config.yaml
crop_scale_min: 1
encoder_head_dim: 32
encoder_dropout: 0.1
encoder_conv_stem: false
encoder_widths: [64, 128, 256]
fusion: "cross_attention"
tokenizer: "word"
fusion_encoder_activation: "gelu"
beta2: 0.95
shampoo_beta: 0.95
batch_size: 64
Rows from block 3 of the fusion encoder, named by matrix and row number. Rows with one number belong to one attention dimension. Each number is 500 + 25 x the weight over its row's rms, rounded and kept within 0 to 999. All counts start at 0. Numbers have three digits each. After the name is the row's rms in percent of the matrix's.
# q: attention query (fusion_encoder.blocks.3.attn.q.weight, 192x192), inputs 117-155
# k: attention key (fusion_encoder.blocks.3.attn.k.weight, 192x192), inputs 117-155
q.40 069:485452492471533516518509492499523502502474493472500519535515509474514557465507495514500526473514475506489527467490497
k.40 076:486525511524496524500471462469538476500545495527503485504483504518450490501495461542484492524528507498499507472471545
q.41 082:497518515516451498498519527540491541492494485443510479490483505494479484461540488530521473510518509505505495491502532
k.41 112:499489517497502476486496489547460476514512486528518495472527523464494496502505473484518546493511460491501527482492498
q.42 138:531525483505488519437505523484506509547498554484503522498531481465546508494486512477505517528484532555515480539568499
k.42 104:504478520522510519500487471524480452466491480482470514515483503481500447482485540496548527523544462494497499520497488
q.43 072:515487495514496531482522518483513495510507505502471535508427497558523500504499523460430466500509524513468457533504482
k.43 074:484479517453474495547495502500475460495500457521493512512510487485476505532520541495482534474508484453499538493523526
q.44 086:478449488497506526509522432515498499479482468552532490507461523490498495504503496528506497500487440493492518452458474
k.44 088:516490502481492517527508522463529500500459487490470507552478531524509559464498527499442462527454518522508481494498547
q.45 137:501503475486493526461524545462530506511475543489504535532515455482523532502507514485447494538465572529487471498512482
k.45 078:558471512487495513530477471504484477486494528452494514511450476522494512458497484545518496525520512482527487477460471
q.46 153:482483515511495500525487475534472490454539492509522476501483522535462483519506525532476497479503445450496517473460500
k.46 113:525507484502522506483486544461510507532468529512507527508506494501548524488463485519468495535461550511499472479529514
q.47 085:503470503470506541523514539480512500467462505483492507532489490467520526473473491476528478494515517525450493514521513
k.47 113:496511455545516465509475459526504507488520454547503454502479512508476460514500505472493499454522476450518525523500523
q.48 146:449473554488468490541506488537467513468528464514518503489461532538453500476511486529497484471485455473504525445436524
k.48 102:549526469513539479454490532511488469560462542496514518528538473494503475536466501485512551532497521549505487490523509
q.49 094:456523522487455477496478469530508537496542499502531496486547511536481477482562513504530510490490508524549523451505481
k.49 102:526484514486515503471509528487526479524513547465502532486548473517491528494473489498508532553520510560476471499527479
q.50 087:476483486475530550475498528495519518453505493492481471496487512553484510482525517464452466504438522499485488490473512
k.50 088:514519488474485503481460523459499502517488534489519514522495500489538519490538453535480464525501538473555474512493527
q.51 084:508498500509481477456502512485492493502478527483527525515523461475531498500525487531529524551456522516481493475507532
k.51 112:520510527446500506525519575471534523518499526474455511480477501473527545494491472502535506516504491555489506530530495
q.52 082:511472513542511488492461457539478513478505490503503453473495525509464484490504512503490521444517473459525519451492491
k.52 063:499511511510480511492492461468509482521466513484504520534485493489509490512471540496492491521494498518477487502514507
q.53 093:484475536525493459490525470567511506489513477528503497525463525512466541486502512501530542475523487479525550489466542
k.53 087:467515480537564461537469484488465480514488484517481516515480496505509474510458491492499490503537452495502529528492482
q.54 110:468500504481487544484526541467489492493463535494500496514510481488524522490504491462466476538476552530478485483502475
k.54 105:540500488519458469484486495498523502487500508443521499454467493490533492533486490507521470570541515489529462492511481
q.55 097:480486515502517481527476496525462490484496479509514499447486512490492511497487520520493521452512466449483547511497497
k.55 080:475498490543519487497515490529481449540520541500509496522492477479506420527492518471484468528501508444527484526485483
q.56 184:471475524512505477539497469539473502473519453516500474475481531508466509491493511506528512460527445464508559466461523
k.56 103:507539471529509483476499476484477466540483493522522499554522480538493427531507494454477481518503513509521475484474490
q.57 076:507478535492458506567532500501481517523525522505512488497493511490482522481460563539529491491518496484447511493461460
k.57 109:527544476547504447431490518529481507520486515521502501458478512478532442555475471488521507509532518484500498526515505
q.58 072:525496524465515516500507493491540508546470503500476491524521490450553541470458529520475512472466511519452468538487492
k.58 082:448502510437491494501519476475471537461528471513450519502515495461444537476498483547505480506497467479482511472497536
q.59 068:491478521488532509540504475488552485498492526478524505486509534568524471511492442467473506532541491509480480469487512
k.59 107:515522475531502433522488500496471502508502479535481489513478527528503464534483499453503539472554475460514518498523542
q.60 084:503506481505461506480494487560479500505519472503514493501503532495454515475505472477524516500511462496503548479498539
k.60 075:511506498499513469481475516498499488542497541538499547498488496477523472566479475468493512514534487510466510546502481
q.61 087:515491475492521533464492507487499455503468539514491502519519492479528458521463495523498507499520512494506460526506489
k.61 095:483466537500487516550511484481520532455538462503503480530513514524467531480534484485483449474462492501502521481453535
q.62 082:511536500508536513480478511488489473511468527514518479496510493498530472533439476478513527502511512541489481544492472
k.62 085:478484524491493517544513485526500490437511460524523502538533509521462507503566503516497512486496490516499527479486490
q.63 119:544504489506503486472477483486514464537492530486521490495511475459548503506490504526525521530514531524505490540539513
k.63 096:468470539487487533518542481502483550454524492468486500538515523461438538480499532526488499501499466513461546511487485
q.64 083:514536476500477497475500459491536537531491488501518502501494502526491525510512492515488460533516537478558485500509516
k.64 140:521535468523527504489476487453550475520471509522521481527520455536507487502499467477506540495519508536537509512482499
q.65 108:495515490465470466499488475520462515490520493526519506512515503549451484523529469483482487499464483453520515451463522
k.65 086:529525507505543495549459532481502508483516480542492479551511448457520488500476458490486508509533520523534494482464537
q.66 096:561513491512523497491522460513509476543459534475495486478527463492549466539475550508513535548514491495497470522546464
k.66 082:480503494486511499531503508496524488518539474520484512498489508498487462463487505524477515462507481516501549499488522
q.67 074:479512510541484507465531509498474497522512501510510429466538486472505483494469563478482536499431532517502486510522497
k.67 074:501516500486491475475531465511493515457488499464474529497508512501475493483506509475534459513512465489455497470534501
q.68 114:544477512491529515525512500532494495507469522525472516496475498479525484531514513491547512519536471509502494536506478
k.68 102:457517500467473492481487490507503488486534511508501524463489502498509532492501507540485485473467495489497527474493507
q.69 091:499479509517496540512559485485532454495497517490530514537523488498469519505513532430546534506483468500469501500492510
k.69 095:482524514503487511484550532481522501509513475465475539440474516467508506474504467526485487488457544536522486512539517
q.70 089:541499479532529506439525502479513493528493518546498481503471517495463505524487495489523516493496506493509484556502525
k.70 092:480483535507520503518541469502472506463555482496524499489500497506469517472517494552511511480482468520509547472458538
q.71 089:518510471503470507465509521486511530523473529476523492493558512534501520499527504533507457510455545500526472512551491
k.71 079:474527515458514508530516489479546514486504484490492507472527511488490496477502507491477502492520510490483529516537482
q.72 094:485532483491465446502528475515495524508519469515450524483476539551527473471497497481503454491501530467502507545526521
k.72 071:499496546471464489480525493499514534518533489483491500488543481499512504471534502499488517518496520493446459490484514
q.73 074:561503474529531502475542529497527507502439502564477488484496529483536485523452502519501538528485521548487503554509532
k.73 111:494488518495454472494509475511469517499528517436481493492491523480488486514507516534519478520475482453497506466505473
q.74 080:468485493499508506471492523491472487485512513481522491515496488522507462492449548535476478479423479505470524491544493
k.74 081:478476515448479492466498525453497466488502513517487521464470501495494496458512506477502514473489507555506511508516507
q.75 097:470463491475471493529533535477491535459492477514456503549516535543476543472506512501479449478474510505488523501507530
k.75 098:514519495506471468481497504466518524508497538465500465483500514494533482511479500500532504521473551494528451519510517
q.76 104:480542511456490500475496508488479540505475487489507498492518523547506518474551493493501452500441544463523502484486545
k.76 098:506519482479499510491487513470543447517477528508528491546504444502524510507457498518463498514501516535490472508501472
q.77 074:531480509497525538522509501510508484528512486558536477481513505501507484483446538517503540483532501514493484498505498
k.77 082:493512495539464486504558516493488551500526502482482502490498532490490482497483543513515443506512504450490466474499469
q.78 092:526518502504500484517474472483481523475492486518549488491526505570494446481547524473508514488524482475498498478456493
k.78 086:522534476502508495501483520454539526508450543522475498521479488487491529501423505526474464525516488538520476517482555
q.79 069:516503494534509446507539493504523485574489503517495504495480493508516517536488526479505522508494553527534510525532497
k.79 092:514507491526520467482476489469500510519490491487507452480497510487514432510505515513555516475521479462539502501481530
q.80 100:523530510516512490486519467524472476534504506517514493474529444477504498504452539460503544508506512499505480516487447
k.80 076:498486505494473520499510481529487552497540531476498506510506521530466503464507460474555470515538472501524543534493526
q.81 077:448504471452467506449526535491525530506528469495494496502506515549431557477505500519498478471436514484523489503476501
k.81 075:545527481527503470488480532479519522531502527480484447466488493487509469531521493476489511520517510502493474543511460
q.82 107:490471488490488504536450480506489535504483494522485523518488508493484473508490504494536512477503488489547518493463514
k.82 112:509513498496495514475461462515528456508507524503533546523500458488519470517529468502486508517508492518524518448465473
q.83 106:511495496516536524480496498496483457522463529514554488475553471477510476513496482502505529507517482497493490495494496
k.83 081:521471494527493486479508456514494529447511484465491498507505518537508528511537552495477484509521461454485532492513482
q.84 110:437511507451460501492494495491509533463491483485478493516504535538487505481512523514517435489486498459506520501442530
k.84 094:512513505504489501489521527495522503513513523515501436453515506501522523501492500473472522545497536536495441485518473
q.85 086:457494497495449466472528488486475519483525503482476513496505510531506543500507530496498456492507518485536518505467525
k.85 078:513516491526488489457496481475479502503489534507542512488533515502505474541519483455555515565487548477496465456512469
q.86 066:481522479530493494458484530486523470532473500519513453481519498552467496492474479480471475512460493460523501465486499
k.86 084:480508475495515488494499525504540510488533485522475490514463486473520473468472511507484490486506494493489506548521536
q.87 071:515531512461508495516512483518528499516508486515505509513482494490509500453517462504520511456486492527522518521482543
k.87 096:506512500514525475481472475486476506506492514504495508495475489493524485552500488495544486530502511466557478531456482
q.88 085:514480494495495528458499528529471507483523521492518452508502464509433495532464501500483478491471467473541484558428457
k.88 092:500518528504458560499537506472555531467505539464506474504544506537460496493507468483495498519486522501501495486502484
q.89 102:490512459499519487497477467501514459523476511444498514529476482474531499504491512469504502497541494493513484557548498
k.89 105:488513500520483524493525509505489523479523489457517494469525490556496503478590498493522504505495481535526491498497538
q.90 095:512478489506503496506514456496479509516521471506523485488534471515482486504488536476515518478504461506485529485475530
k.90 085:502501480507514525557493498517477514492514501514453501524510484474513518485475504522491483491524469505551491525474494
q.91 093:500511491480466479482516532493490525499493529475472457447512511506523557510498556497492474502449524506502471522530493
k.91 117:491475509481489508496543518523466523479535494505485504438507538510499529475511518526486478497485513468447488495546519
q.92 134:468516502460478497498519536508476528494542486517483521475515545535468481471521495507506459490466532473494497472493530
k.92 118:477524508478483485477503509486491482502469536470471529489497481479532486478465504531479495526466534521491474494522479
q.93 108:539497500515532521497518530503513480526482543530524459488547463468503502537488508500501542515520494507502482497517461
k.93 090:475473506494504476502483475504513509464524477473482508507480501504470468491485527504510503464479463465476551508460499
q.94 111:520514504531524520480493487498491494514491530502547478505545483481497482520495486484534521509496469498534484508459496
k.94 083:481520443502545473495485459469542447526491466517491529534479468505486480517499500474480503478527468498492561495486503
q.95 120:516517486527516463446499502504444467522478531524519518483507461454512470541490490515510514519498511534503501519542503
k.95 102:471462523520511535517480480505494480474526483503506511498517497503465503495520509486461525438506458466471561443474499
q.96 077:522482541481478501488515461509475452498527473518531511464536516516487484493507490490510505514549481524524516482498502
k.96 085:537527516495520489492524489493500517480500462541539506517522500502481543510489499481505498501492493488462506491496486
q.97 108:528497491511542494500498509502483472508510484528525493479480521492504485513480474530503540505499422465479499486492511
k.97 114:505541533480461476450511489497517525517518516470502494471531535480526557503510472508531494509457535545480481493565489
q.98 076:500457495479555499473468528450561506479503471509475480530478500512489510502516502480498524473488459532464545521519501
k.98 074:454503486514517494550539513497516532512439496503482516502488506512491462535474476491530521501498491515486519509459523
q.99 091:513537479497561484523511505489512477522504496535487484496480506471481469515475502478487507495473481492492509499559481
k.99 075:511490520476453503501511517503502513455517489477477527451490512486476508505512524513438463502484494479508460501505498
q.100 089:533488486538524497475498549489493484491485533513515497502505504453508482503517502490509510545471472533477487513537486
k.100 094:503506479515482497476501490515485533504510501484469536509507528571509493514536531498498442480474503443493522470508492
q.101 090:453501537525479511445485505497526511464471517500516515473528482528513510512531524485574515495542511501541504512508476
k.101 106:506491494514531476489498491509455461499516483532499541514523504508520467510485501480500528485541498542468505512509482
q.102 134:506510479528550532499486512455523494550451530512499518510499508482537510497457495485553531515532535543502473564509501
k.102 122:480461529463502512496521466508485495461505507474502500485531482466474497480530508516507512498488484529461508468488494
q.103 095:518522520526507453502514487542489534501536501471537497466538502521498514498465502506494545506504472480488491446498484
k.103 087:457511497505472497552511489521488531474497464487452505511509549528496505475510504500495478478483533509506519535477450
q.104 084:515482541540513525540517513511482488510508505513506469480535471463465505501504493476475528513487496533530499484533460
k.104 093:475498521547464507489542494533502505470524487490501512478531559567455490533512518471502504487534500472483529516502486
q.105 124:484488525493459464532519493537480542475549451474497469497500546500481516496513516518520485471491470473502510464478526
k.105 102:490533471509509475489457486449474479528514520498515540509517482491537462526513470496493511522510525535502466493526465
q.106 117:481505550477481497501484480520507539490508496442503540524515526500498533468544514535502491503497545513479489492514507
k.106 122:514461505519541502512475484501508452508521513483549520523533483473512501504482475474481548478533474482517536507474481
q.107 094:506490487500456532535530518494531565532488507445500497496497503482501527459507486526533513506494521532520471515531538
k.107 085:505480506493537477481498489486548463501545511512495513466510526488489487501521451541498570493523478487483535515487501
q.108 084:474449544459476547514535518522463481511504519474537494475506505483493530479520473508543513517514522528484510533491505
k.108 091:498542500529522490483490502499475460509494464558496517538493529532496509531503470481487517464538508475522493480485504
q.109 086:512503511476510454498458530474494481471476470500457514522487515489541503525481497503489462476482488486475484500516509
k.109 106:502503490502502510491483491488497498501478523474520467522496497487501535505510491498483455524462499513489454511486488